{"n_mels": 80, "hop_length": 160, "win_length": 512, "vocab_size": 41, "encoder_norm": "layernorm", "encoder_drop_path": 0.05, "fusion": "prefix", "decoder_activation": "gelu", "decoder_positions": "learned", "decoder_connector": "mlp", "momentum": 0.85, "orthogonalizer": "newton_schulz_5", "steps": 12800, "epochs": 31.5, "decay_fraction": 0.4}
Rows from block 2 of the text decoder of a small encoder-decoder audio transcriber, named by matrix and row number. Rows with one number belong to one neuron. Each number is 128 + 32 x the weight over its row's rms, rounded and kept within 0 to 255. All counts start at 0. Numbers have three digits each. After the name is the row's rms in percent of the matrix's.
After each neuron's rows are labels from the 100 texts, of 14976, where the neuron reaches its highest value: "fires on" is the input token at the peak. Only what is clearly more common there than usual is listed. The data: Morse code for random letters and digits, with fading, noise and interfering tones.
# fc1: MLP up (decoder.blocks.2.mlp.fc1.weight, 512x256), inputs 64-127
# fc2: MLP down (decoder.blocks.2.mlp.fc2.weight, 256x512, transposed), outputs 64-127

fc1.460 094:128128128226128140147058128182026128128128174128128108070172147128130166128128187041151128128128128128128128122129095128104128128213128128128128188128128128128140110128148093088073128139128152
fc2.460 110:189162175077107128124068161101093076128107000128128128128128230175128102198128128145120129128084083128128128128128128110167085128172181128128187128128132128128128164085128132100116146128128128
fires on: "9"; "8"; "j"; "0"

fc1.311 092:131128108152189128128069128128078128110148128128130106128214128128128128136128143143092153128128128128128191128081128120128068128128147128128177128163128128195154155051128128128185109128128075
fc2.311 088:128091128128161130128148204058128123128128128128117128136128169079128128082208128128128176128128071128128144163128128128128192128054128147128078046128185128128128137128159128216128128158128128
fires on: "y"; "z"; "5"; "o"

fc1.224 110:162128128128185051128107087128076128148128128153120053076128156128160128128128159175096177128162142096107128224128128143128147128128128128149128152056126129128162125092128128128112128220109076
fc2.224 095:128162128132138128131115140128128128081101141128128128144128145128128128128067128128172128126128159101128075094156128056097098091128128200165128097212067128105156153128128180127179128066128128
fires on: "d"; "n"; "s"

fc1.105 098:128074128128052189191128094133128128114128085128128161128128074128159082101174128128128116128235128072100128128128165128091173128080128128128129128128104128099160128128134128128128178107098129
fc2.105 092:128184141136121128128128159157128128186128159059128074126128139056089128145064128128128128128121128187128124128147128128122128128085128128067128128128096128128128166060164181099128141128128032
fires on: " "

fc1.136 100:182087144230128123128128078200039214128128128100038128117128128128128173128096101162085101128128128128128128110128128123097128130128177155128051128128128108073128138128126067128128150078114094
fc2.136 091:128189128128175188128201128122128128145197128128128137188126128128178128128128128128146189185111128177128128220128128113158191128128128060128128128056097114128128076128147128185065138171086128
fires on: "g"; "r"

fc1.303 098:128128128128128099128128100119145149091128122128197128128128149128128209059128098182128091124131128128128071128128128128128128155128128067128128128105081094173128128128128128180109076128128128
fc2.303 101:087128128128128142128128128102128128128131128128185052128099128128028089113128057128032128128072165128135128077128130092181126128128128169098128103111166128128036128127186044128128128128130092
fires on: "i"; "e"; "t"

fc1.29 107:128128128128128128128124117128118128128051179072179168098179128128178128187170128042128121128059156104128128219128128128202092167128128158179105128074128180139128128128128128055128128171062128
fc2.29 113:176182116128128128128128174087128128151128021128134189128127135128076126148128128167185128076178128134128164128128128149108128130128237128128128111057168128218128128128227128128128073128107110
fires on: "t"; "i"; "e"

fc1.367 093:128128128033128128128065128186128164179128034128131128090128068128136152204128066086080128117128128128128128128128128088196128193128176128128136128057128057182155128128128069128152128128117128
fc2.367 105:128141162182117128159128091128128128181137128158128170178128226181080128075163128128072208128086128159128128166128128145128128128128107128128144116128128029128098088128055128138093187149177142
fires on: "0"; "9"; "1"

fc1.48 105:145149076200128128091128198128141181128168128087128128128076151128123221163128162128128128128128179154128162091128140134116084128128128128074132135128128151160126147128118128128146082128145128
fc2.48 087:169141128128092096129224128206064128128128176145128128128156128128128085128128128072128128091110170047059162128240070114128104128128128128128086061128068128140039152128128048128128128128100128
fires on: "d"; "y"; "s"

fc1.317 105:097118181128128128128179159088128128128128171128123130128091128093128128128128098149128128128124128162128038128128128148076169245063082158128128151128084110081194120101128128128128128131128081
fc2.317 113:128171067150128128211067095085128137101079128125128185128185128128140127211108182128128073128128090128128153120128168072162128109128158112128155110128128128121057128090045128169170128164097128
fires on: "7"; "z"

fc1.218 110:108147128128128084128128143128128128128128128128190154128128128128077128102070083128128128128128078128128188128148128128173081128160128107191128128102082128193128099128145128234128172128148167
fc2.218 096:140128108128128128128128162128104128128128128128128128128079127144074128128154128128197128128141128128128190058128128128077163020128128096128128128128135128128141110019130083128046128040128128
fires on: "9"; "8"; "7"; "2"

fc1.344 116:128074128090128187128128165128054101128128128128072156128128128087168202173131189128128128128128156128069079084075110107124128033161137099180128128128128128125128128128176112128070128128128128
fc2.344 113:128128128046128029092128128128128128162128141092173129173168128128105117128180064128167236087153159128128128174128039128176128068128128128128128124103213144141128145112178146158128128128097128
fires on: "d"; "s"; "b"

fc1.457 091:128128184162175128128128167081128191141128128111128082036101119148168128116128128082159128128128128074128128096128128128128084063111122128131090128128067128195109128128128187128146128196144128
fc2.457 112:128165117128184171077103175175128112128128128128088128128128079094126128184128075128128150181128128128189178086128128075128184100198128130128170104128128114154126128106083055128128160087128128
fires on: "b"; "h"; "g"; "u"

fc1.158 106:128128092063128128128128128128128128075042128125128128134128172125128128128171126097128145114165128128162121127128128128128128175128213167206128128074128105128128128112128094079128072128042128
fc2.158 106:151201183182067151118128108128127128121160091080061205152120060096128128128128075144137128128116052128128158235128128128128190128128128068128106173182110128079123107128094218161106128079186182
fires on: "0"; "1"; "q"; "8"

fc1.153 101:093128058128177128128128128128128096128128128179106128128128128089086069128128128128128128128150157112086128128141129128168128128162128145128105128128128181140128189121161128156141121186158128
fc2.153 106:093128128128154105128128056128128128128142074128174128110128112128128128169160128128058128108108082147128178113091069080011128128107128128128128084128162181098128128150038128128117116164128121
fires on: "e"; "t"; "i"

fc1.466 119:128160191128128128128161152133157087128175162128076160194128128128128109128112158037093152115026128139085188143092128128142128128128090078128128050128041128128121184145128128113128091128113158
fc2.466 108:128128128128128128172161128080138164128128128086128128152081169128076088184128128142128127128226128128128128169128092128128104063166171128127184164128159167113128128061129132103066150128175190
fires on: "3"; "g"; "1"; "4"

fc1.107 112:128128128128128128128162128128120054128128209128128194128128109128128195159128088128128128092173144057128128153128084128022128128128075128128128197181128096121128128128153128128128157122128128
fc2.107 109:128092128043092128128239083128128128128128128128121152128128175179066128047123128160165116192128099128128128183142148128128128128128149128154128128082128115157110199128128110118120128128157128
fires on: "t"; "e"; "i"; "n"

fc1.238 091:157201128128128128128118201128085049186128128195128109128152128128128143128109128180205194150128047124212128103178128087140128128128075128128183128179201128074128121134128128163128128082051079
fc2.238 092:134118107128128159128128191128182128128128137128128128128128087128128105171156118082128086191134128157253128155128099128044128184128128064207086128128104128128182109128135154128128128136206128
fires on: "1"; "y"

fc1.368 091:128128174129128128128113202091128124111128128128164143128179081178057128128128128128113128128159128128128128070128128128174098128128128134234128138075168128128128128128153129154128128188128123
fc2.368 095:128128128169081128128120128118142100160128128128068171128128128110128128094128121156128232053128128128128128168106128127128128128128128128128128179086128128212128141128097155184141128128138128
fires on: "y"; "<end>"; "x"; "7"

fc1.429 110:179128128128163118149128128128094052128108122190128082110065167107204153128128087077146142076121128096075128128128085128144128060117095128052199081062128118128128058128120128172128052086128128
fc2.429 115:144154044128082157104128128161128128128143140158094060087128128188128152199128128095128186110128132153068128055128162128128079104052128128085128128075128105128066128128128128128177095221128131
fires on: "9"; "z"; "3"

fc1.10 099:128128119128091058168195128177128128128128128114128085128165152131061122128128101176195146128140128101128191133128128128087176128056134134089076180182128128072128107104128067126128128150175141
fc2.10 109:229128128055128039128128192102025128128142128128165067128128128128128144128128170077178041166128128101128128085128128172128128128193128186128057128079107128114176224147153128163155133128128128
fires on: "s"; "t"; "e"; "i"

fc1.57 082:128128077108128128108128202128128072128182152116128128130177128128105128188066129214126128128128184064065097128128128128128164156128189128128103128128133128200121128128079128128128185131128128
fc2.57 105:128059173128150128128128128128073128128128128128131112128128171128128128149128128063128131128098128128121170128128126205128128128138128128128128176128128133128115051175128075112128128128158128
fires on: "1"

fc1.135 099:172104128169128144128171128128181128147128173128128128128128128111128122174128128128128128128128128128158101223128128128128038128190128237128189027128165159096073130128128106181128128128128117
fc2.135 104:151114114128128128185082132128128128128085128128128079168076128128128136092190158128128215121128128068128148128128133128117128158113066248128128132104128128171128128128128127128135128056128213
fires on: "1"; "j"; "0"; "9"

fc1.85 108:014128082086217128128174218128105128092128128128109128128119166164128128136128128056161107168128175128134128065128089197128086128128128128108085166128128057128099128152065128087128128128128113
fc2.85 105:213045128115128083128150112115083128148128128128128128128153128148159100138128164128128181128169084076170176175128166093128128122128128221184105164128128128128128128128064128128128128111128128
fires on: "7"; "0"; "8"

fc1.69 099:128128128128124153217122144205128159105131128103091096074133128128128128128128128128128128128128128128098128128128128128137128096206128128060109134126128128128161152072084155128128121153128047
fc2.69 096:128128143128128070128128128114128128128129145136128128157137128067128165128128171128137128128072159206128128230072128140128128128196180105215128128038128166173128128140232123109128122128128225
fires on: "e"; "i"

fc1.335 110:128128094154086080128128154128137128160128125156182128128128128127157182210079110076128128128128128128138140128128128134068149128111085128119128128128128128128128128128245084178111103160117090
fc2.335 114:144128158128128048128128071177128128128090128094092128128084128128140128054156174131128128128128174115128128060180128128140128110128128128128128128188155167128128094128124128128148110070128128
fires on: "e"; "b"

fc1.60 082:187051128151135101128087118128084166088088128207210128128034158128091128128128128128178190128128128128177072128108044129074146128168128128131144128128128128128128128128154150128128128117128144
fc2.60 093:131128058099203181128128128080128082128244102147140128211164128128178128128211099128096179128128128128128226128063128086144096128128128128128128133128167128080128128189128128128121128128128128
fires on: " "

fc1.214 116:128133188128106159173128128128128128128157048098128191128128128073119139128128128122171154128100128180188136128098150086128143182128128118128114187089108077183085222182220112128109076124128122
fc2.214 098:128128042128210128128128128128152128128145113164069128152128087128128128128128128128128128117128128046146128219128128051105196128128128177128128116128087128022195191085104128158186128128128173
fires on: "b"

fc1.122 091:128114128122128128213062084151061128128128183092128128128211128128107128149128075205161166128120113128128046128128128128137086101128075057153128130102144128128059128175128113128128186145128065
fc2.122 087:128120128212128178088148128043141104085128128128088128128154128128128095108128140128128058098128128128180185126128128128128180120128128193146128120206089128128176163111128128128128094128128128
fires on: "y"; "1"; "9"; "2"

fc1.231 105:179128128132128128083113196128137128168137184124128128128082142130128128183128218106128128128128128077166138128201128093108097128128128128145138105128128172128194036128128128077110128128128196
fc2.231 083:128126150128146128128128128128128205128128128128154161069070128128165187091108125128079128112163194129128128128128128178184128128128128128072069128128128101184135142141128088163128119128174101
fires on: "4"

fc1.197 083:070112128153128128128243128102128128175161143102128128141157128087128128134193128166132128128128128128140036128128189107128113128128143202128128092128128128107053128128128128087183128166167151
fc2.197 080:128067099124128128109054128128128128128128153150070136168128128128128074128128128128144128128128128101103128170128097128128134128128128093128126216175131000132110194128144076128128128128076099
fires on: "7"; "4"; "z"

fc1.294 103:112128084128193223128102128193146094127128203128208178128114128128108105131128128128117128170147199139137089128116205128128128170128128076128008187189120128126113128159128128147128092128159075
fc2.294 105:112128232128128128134128197128128128128128060128128128130128081122161128189107077128109128093058128101128192128128128183128128128085069113088201128128151091148165124128178086080115159128057128
fires on: "e"; "t"; "i"

fc1.119 100:113141128128128128128128128075083128070171128128128128152128096095128128128078128060128053128132153200172088187128128099103104190154188128084128128119128156173087128102053128149128128169128174
fc2.119 090:215084128128128128128128128166154068156169128128128128128128128202128128062128128128128128128128045097128090128193128128128154102128128128128128107108131128128128128128128140080128128060146128
fires on: "9"; "8"

fc1.346 121:096128175094117072128113128128196094128128128102128140128128128125155128128100149128128128128128128161128128163128160128092128047093128128128128130128171128128085128128128128091176079148178077
fc2.346 112:138134060128173214128128106128178128106089136140128128128140077130128128024141096128128040128128145077083094165128131161128128053160110128128128157146095054142138139128128215128128131128211128
fires on: "b"; "a"; "m"; "e"

fc1.268 111:128163154128091128143024092205128149104108146176128052128128128043128158128184134040106166128128128073128133128070128128123093128128140182128128140126128093181128128066128128128128170117128128
fc2.268 124:128128128121128133144155090128086045176128109128157128029128128155128128128094132085064128113128145128181097201160097065153067161128128032183128091096172128094166160128090128128145128128128138
fires on: "0"; "1"; "7"; "9"

fc1.413 091:128209128128128198128128171115143070128183128128128119128094166079128128116146128128128128128128128128128214158128128088128064194141128128117128086068125128128055128128128082128105174128134108
fc2.413 093:067075090160128128128128071128128159128128143128098128128128090128054215139128128128128104076162128128195128128128051079128191128128098128128128141180128182128128128128128095128189128128128128
fires on: " "

fc1.320 089:128128128128128128186128128128153145128128193128128101128068084128036134128128161128147128128128128128181128107128206128198128128128158128128074233128128128128128127146128128128128128200128129
fc2.320 097:128056181128088128126111128128091128128128117128128128128173187128159106128106106128128085128128145128128140128095128128139111128173128128160128070155128121067128128128106128128128128145114113
fires on: "y"; "2"; "1"

fc1.245 097:128118102128128116128128128128128128128128128147136128128128128128175206070180174128128092136128081105093150128045129128160128148128128146079146075110128128128170186162158128128128128128164128
fc2.245 107:128128148128128106064128128128139152128128223128159128147159128128128128128106118161128128128155167128128128128128150233128128128128128105128202146065128144128063065102116128128128117150128128
fires on: "b"; "5"; "v"; "c"

fc1.98 097:128185128086153128128084178128148128128199128128093128134101128078128128128107128128133128241128222155128128133171128161103128128048128128168084134123128128095178128128128128139153128120128128
fc2.98 102:128118128151128180128117149128152128087073128128128125072163128133068128090097171105147161128128060128128144135189128081099128171150162128128160128128128188128128067128128163063066045095128096
fires on: "s"; "k"

fc1.365 122:111146197128099128197078128130128185128159149128124129136128152076128090162128128208164128128077109128173128128128128128158163128172090101182096128128147151128128128155066128128128147148092129
fc2.365 105:083122128177129150178128128211202099128113107128128148128083128128131125128145128036094081128154141128128128128128128110128111071062128128092045128128148128128128128128128180128128125128200072
fires on: "b"; "u"; "z"; "j"

fc1.400 078:128084065213128114046066144128214120135069128128128201128071067128076049128157128128128169053128096085071192230079172128128128128128128201069128128120128174227138197128128128133214128110072128
fc2.400 083:120110128128128140128179193075128155128169128128128128128128128128175128115117128128128189128128128128128098089130110128128128126094128128188178128147198073128128148128128128158056128096154179
fires on: "t"; "e"

fc1.278 074:128054214128128087128084142079128058128188160150128154146162085128128169128128215128128110128128219128067039128128072208128128075128128128128108128128128128139128151141128128128128128128128103
fc2.278 085:148128131128163033177128117128132128188095059128128114128128128070182128128128072195128198220104128134192128128128172088128158128128128137128128128128128128128096128128128138097128128128174155
fires on: "i"; "e"; "a"; "t"

fc1.185 104:155128086128128128128139128128081069109128070207174109128128154128151167171160128128128180128168179128128154128153121079128128074128094096128128157116128090194128128128082086071082128146197128
fc2.185 093:102171075202128144128073105060128163128058128104078125128139128128174082185041128098224128060128145128128128078126128128128128138128128128094138128128128178088128128157188128100128128197128128
fires on: "<end>"; "n"; "u"

fc1.269 079:092101128128128128132095189141128128128098128179128131128128191087128128128160128096147128128208132128128128166128059198128093128128142144135128146181093164128128128176153120128128077102155050
fc2.269 081:128128128090158112136184145036098160129128128134128128128110097128167128128128085044128168128128201169128128191128128128128187128128212128128128128128128128128185108128128128168128084128096128
fires on: "1"

fc1.418 105:162128213116135128128138128128128177084149081170128128128077128125128211130099203128148118144128087133152107128120194115128113098128146128048110064128195128128128160092180128128128080087128128
fc2.418 115:128139128095180103176151099128128093128128128128128128128128109128128058128128097125097152128128128128128146106114071128128128179162189128137081128080078068128229164131082129084120128128128155
fires on: "y"; "3"; "4"; "o"

fc1.441 100:128128155128128128128128128114151128151161093128146181170128116171089085128128128144128104162190122085097128063114171215128128134128128128128128088112128093128128128115140062128120128128169139
fc2.441 105:108144128094128101128079154115128090108128197128128128128151128075148163128047095168125128128083128151189097086128140128128165095181185128105128198200068109128128128128128128107128128128126128
fires on: "7"; "p"

fc1.46 086:128066128128206128128154174160066099128120177108128128156141128128134128052169128128128147128156128058108128122128128128092145165128142148128167128081044128128128084118065128128130179128128122
fc2.46 099:128128128128177084068128167102128128021148105128165128128128187128094103128109147128093159128126087180068128197081128065197128046128128153094172106160187197128128128128128128128158128188128072
fires on: "3"; "f"; "j"

fc1.253 106:186128108128128128198128065181128128192128128229092128148183134128128175098126087128114179128112097128156128128128061128128076128128076243128167161140028088128089128172128049136128153128146127
fc2.253 113:128082128128128117128191128128128158180165128088128106128128128155067128128128100182128128051147128216128128128128090046068128152128090128215126128133104141169128178128128125105128128128143154
fires on: "0"; "8"; "q"; "x"

fc1.223 101:128128086137128128128128137128128128128128128077149152087128128128128090128050099175128202126128128241128128128080089131123109128083162202108150128128137128128128120178128181128128152191128097
fc2.223 109:117128139145125128128128077102094153171128128128078128128155111154156150128105128128128128128128128128128128116204072153199188158166059089138184168128098202160128128128128128108128128080128201
fires on: "y"; "o"; "1"

fc1.117 095:221128128128128128064122128124111093128128244128158090147128082128128128165128128128128147128128128108128050128128128093168177086128076128128103089128177128128128128128146128128128074128128091
fc2.117 097:145109128109128110167128108139169128147128128149096111128192078128217128128128171135133088195128128206159075128128128185128112215128103128128128082128060167128128128128069172121128128128061128
fires on: "0"; "9"; "1"; "7"

fc1.71 082:212128095128128128120128128166174142188134179128180128094146147227004128128128128128128128149140128090116128110146176131179128128188185128128086074079108128177128194128128128177128158151124128
fc2.71 091:066190152126183128104140128144088128073128080128128146138128128028128225137128128191205128128128184151128128128069128053128128163144128128128185128128128095128128177092128102103128122128068128
fires on: "t"; "i"; "a"

fc1.145 088:128123136128128041128128128200067128128128148128128126128128089128128128168066128128128186076080128100095090101169128128128128128166128137128128174056103148128154089128156128131046151128176200
fc2.145 085:128187128128128116128128128113153128128184171128128083183207128033128180104128201128128128139128128116128106180128128165128128128128128128128146128128128128128131129128074110118128128128128128
fires on: "3"; "2"; "0"; "o"

fc1.147 104:128128118148128128128128128130128128135128128128128115128128156128079158128128128128128167128128128126038128128128078135159128128128111128128128128128128054079128128128128176128063128128128128
fc2.147 110:090123178128071128128128128168194172193176181195187118114128128128064128069208082128128185146128069152128152128119128066128115128153128079128182216128128128128128128128128126111150048155023136
fires on: "g"; "p"; "z"; "s"

fc1.55 111:128128129128047219128081246043156114128084128096128128037075128118088120087128163128128128128128101086194128128128082145167128128128128073148128105070038128127076128128128074128128152128183203
fc2.55 114:113172078115139179128128099169128128123128128097128128191116128168044128157163128116128128117119128128076160140166128128106103068197154128128074155194168175166128128196095047128128160128128104
fires on: "0"; "9"; "1"; "4"

fc1.32 092:209146123128155051128128128128076128128054125093128150089128184128128128128098107200128139128128161178128128128200106128128128128134128128173163128128160128163177128128128113128128128055172128
fc2.32 086:128169128128086211080128102128128169128128165128066174099094060128128158110115128156128128128103071128128138144074128128111133128052174128142067128128097090080074128128128119128128128128128111
fires on: "7"

fc1.445 108:128160128189128170083138128128094128128128151121154128128168128117128054128128128147105049128128159128128128164128083128115103128124050198162175021128128128128128128066066128139128128143107128
fc2.445 098:128128160128182140128128186128128128053070124140128128128128190128128128149106174192128128128128107128128128128128108128128128128128122055128128128084128128128128128147111079128205128162219092
fires on: "9"; "0"; "8"

fc1.416 102:121128128128065094128128161124206092128128159128202128128128128128060128172084055128107057128128128145091128175090128161128128167077151139128128091128168075128079128171128128128160128128200147
fc2.416 093:154045128128128189141159128128127128128128069128165073128128109151107017174128077128084128132187172128128065116128128128046128128128121128055225128128124151128128147128148128128075128146097128
fires on: "3"; "9"; "4"; "1"

fc1.504 096:155091140139128128141169128128128082128128128128127073164128128227199128128163071088128122149128128070128128171099114128099128128080155074128128109128128084146081147128085114132187176095111061
fc2.504 092:128202128128128128161072096079128107154096156178042128131100175053128128137165115128088082135128128128184183167117124106128128128083059207128128104128128128128128128128128128128128044128128128
fires on: "9"; "1"; "0"

fc1.16 094:128128131128128062128128128128014128128128051128170105143194128113128128128128153130083128128108149188128144168097128128128128151137103128128145128168128128154162128128128128068128128128084160
fc2.16 088:059245128106128128128128148081128164128158164175097148096128128128180227191120139128128128128128100128128128128128128128128128128143140128128128106128128128128128192128128128128128128107174138
fires on: "3"; "j"; "6"

fc1.341 098:079128128175201128082128128163128114065158128115128128098186128077114136143128128128081128128128128128179170128169121065037128128128190159093185221128128086128128128187134113128128152172128187
fc2.341 089:188156055187128089128152128093128217128052128128128128128128128128128128128128128125128128115129128128072128148128190128055216123128082167148149070128066128091128128077128076128165128165128128
fires on: "b"; "7"; "z"; "o"

fc1.171 094:128128128128128080128128128185128143128128157128128184128255128128069128128128087136128128128128071093128079128128128175128128137128128128099110098128071128128029128128128089128128159154128128
fc2.171 090:072178101128065102128128095128128107128103188111128128185102128108140128146128155140149062122128128202195177128128099128128128047128179128128189128185128128128128128115112174068098128128128000
fires on: "t"; "i"; "e"; "r"

fc1.327 077:152128176128163128081128128128178128128039089128151128094108128128100128183010128128103128128128128236128128128128077067058088128128128089128128149128128153128128068054050128199155128154119128
fc2.327 084:156088077058115183141181155220089157137128060067128049137203078075062128128128095128128162128084128066128128135128183128128116152128128173128128128128128128128173128140059128128128128128137128
fires on: "9"

fc1.13 097:109128128128087128161060185139128128128060128188128128128073128128128167223146128128128167147209075128042092156094087128128171119128067128072153128128128128128129128077186198082075102127128128
fc2.13 091:045128159165128128097128128162128128115061149112135121161101117166128128153148128128128128128149198080128128152180150119106086161128083169143107128128128251128099128128040128156128128128218128
fires on: "4"; "o"; "5"

fc1.336 098:128122139128128128065128101128150165153065128073128128181198057071128106128128079128128202128158209067128128136128128121149081128128152128151128128184128137082074128128128128120204165105144128
fc2.336 113:128078115176128128128135128128128064128128179128128194149128177175070128141116120136201128128128079159128149197128128174128098128063079128073128128029128134169128102128096148079141090128160221
fires on: "4"; "2"; "o"; "3"

fc1.21 093:128132128123128098128094116195128128107069128161151128128128195095128133128101091128110128227128110128169128082070128128128062128128079128128128165145128084083182128081128128128103128128128131
fc2.21 103:128128051071105128125135127060123128127150060097128128079146128128128128128212068128128136131083155128071128163169128128132158135054128146123128128128128083114085128164148178128128137128121128
fires on: "s"; "d"; "i"

fc1.455 092:128129115128097093128128128128128126128128168157128205180128177100128190128062153133128128123128128128128178128128164111128160128042135163128142125173093128128128128128163094162128115128128128
fc2.455 088:128142184128169175149128160111128128128128116147016128089128128128146113073093106128128128128147128128128128096128128171078054094128128007124076128206128171128128128128128164128128188088167128
fires on: "t"; "e"

fc1.369 102:128128188128128103128073128121128136186128127170123092128128112128128128128128128128128063170203128128128128175128097205133106190100155128128133128128142178128128076128075128128090138128115128
fc2.369 109:124113165064096128121128128128179128155128075084128128128168127211070128165085128128098128128128160164051045098187128128120128166175128076128128128128121059128106102128166164096128128062109057
fires on: "3"; "8"; "q"

fc1.495 084:165128155100128128184135128124051128195128184096128128101151128102128147128093128161102128128128128128128128128050141128128128128128053128128128128103092054128194128110139101152128128129069128
fc2.495 092:128128157128073162128114127112128128128128128128141126128128117128128128128128073128151128139128176159128048145128128163052212209128128128128128117177128062169062164128128128128128132190128128
fires on: "u"; "a"; "t"; "s"

fc1.393 082:128128099128087128128128128128128128128128130190218155157128134128122157045128128162047096128128073128128128128128135128075164128128136143128128128044128091128128151160211128128166128153128128
fc2.393 087:096110139128128128128074081128128042128072219133128128128128095086128128128177128128180140128128128101134156128128128110128128128128128079099128179128161165164128135128128128041128170154218063
fires on: "<end>"

fc1.454 115:128075100128128051128128162180120128128128151128128112128182206041188119136120128128081128187128175171163128128135114128109068184128109128003068128132128162099128128128128167128061190128089128
fc2.454 115:128085128128154128164074128128155128128128056102101151088060079128128148138105128114192100140128128075128202128128174128128117107082107045204150208128128128134128128128128147128128168104187128
fires on: " "

fc1.159 099:163208131099128072065103092103128128109073128128185128099128128128128147098128128128087128128128128099128128128081128128128142119073045128128077132128103128128138158128128128132128162100128197
fc2.159 108:109098128071128128120156128187085128128115077128128128128181100128128172128128082059128128130128173128172065128128084109048031207153128130145128128089128128128139128127115128128128128055128128
fires on: "t"; "n"; "e"

fc1.494 108:179128128103073149123150167162128058096128164128128179088128058128117128116157128060128128128117167182128178128128128128137048128144128128128128128071087144128128228128184045128161112206128129
fc2.494 113:084194145128200120144128078128081128073044128128103169212128198187060128170075128126128128062135128110035167128108128128170153128128192156111128096128094223196128151128128127128151128153128128
fires on: "e"; "t"; "i"

fc1.410 105:176079173128211128109123188084128151128084088146128128222128128128128128154068130128126128128099164155128128128078128139155128128128128125128128082128128179179082165128128147128179107128128128
fc2.410 106:151131128128128105128128128191128190128135082128161128128179094128090124128128164171116128128128121128163057088128128128162181128128128182086128103128128128146161128149145128128128185073096128
fires on: "s"; "z"; "g"

fc1.250 106:045128026128064074128075128128128108150111141136128068173128055128117074122129128153173154128178128069128123128128128077128163128138153192191128128098128188128194128128167128082136176128128128
fc2.250 102:128128135128128128206196128213081128156128128128128128128164128128128160128128128099128099095090128128128128071169077090102128206131128128128130090162128128128128124128128050128096128099128082
fires on: "d"; "m"

fc1.301 090:128064128128128064128116128128128128128128172223128031128128128103128128184128128052128131128069128101121128128128043179128128037085128099113128128128128128128054128128128128068128128128128128
fc2.301 093:172220128089127128075128128144128128187128128094128128051128128128085138059128102128128092128128150119128128044128128073066143157146128162203128105031128182128195146128128128124128074128128128
fires on: "0"; "1"; "9"; "q"

fc1.212 105:128128128128159168096070189128078128142108058128150193073107128128069183203128026128210128128128174176123231151185128128128128128122128128128094128128201128138096176132128158128182162128176128
fc2.212 092:128134075115128128113198121014118071128128128140096128128155209112128128104144144176100098128128125071143128162128128077128128128128130133128188128128040139128128086128128128094128109064128128
fires on: "i"; "n"; "u"; "s"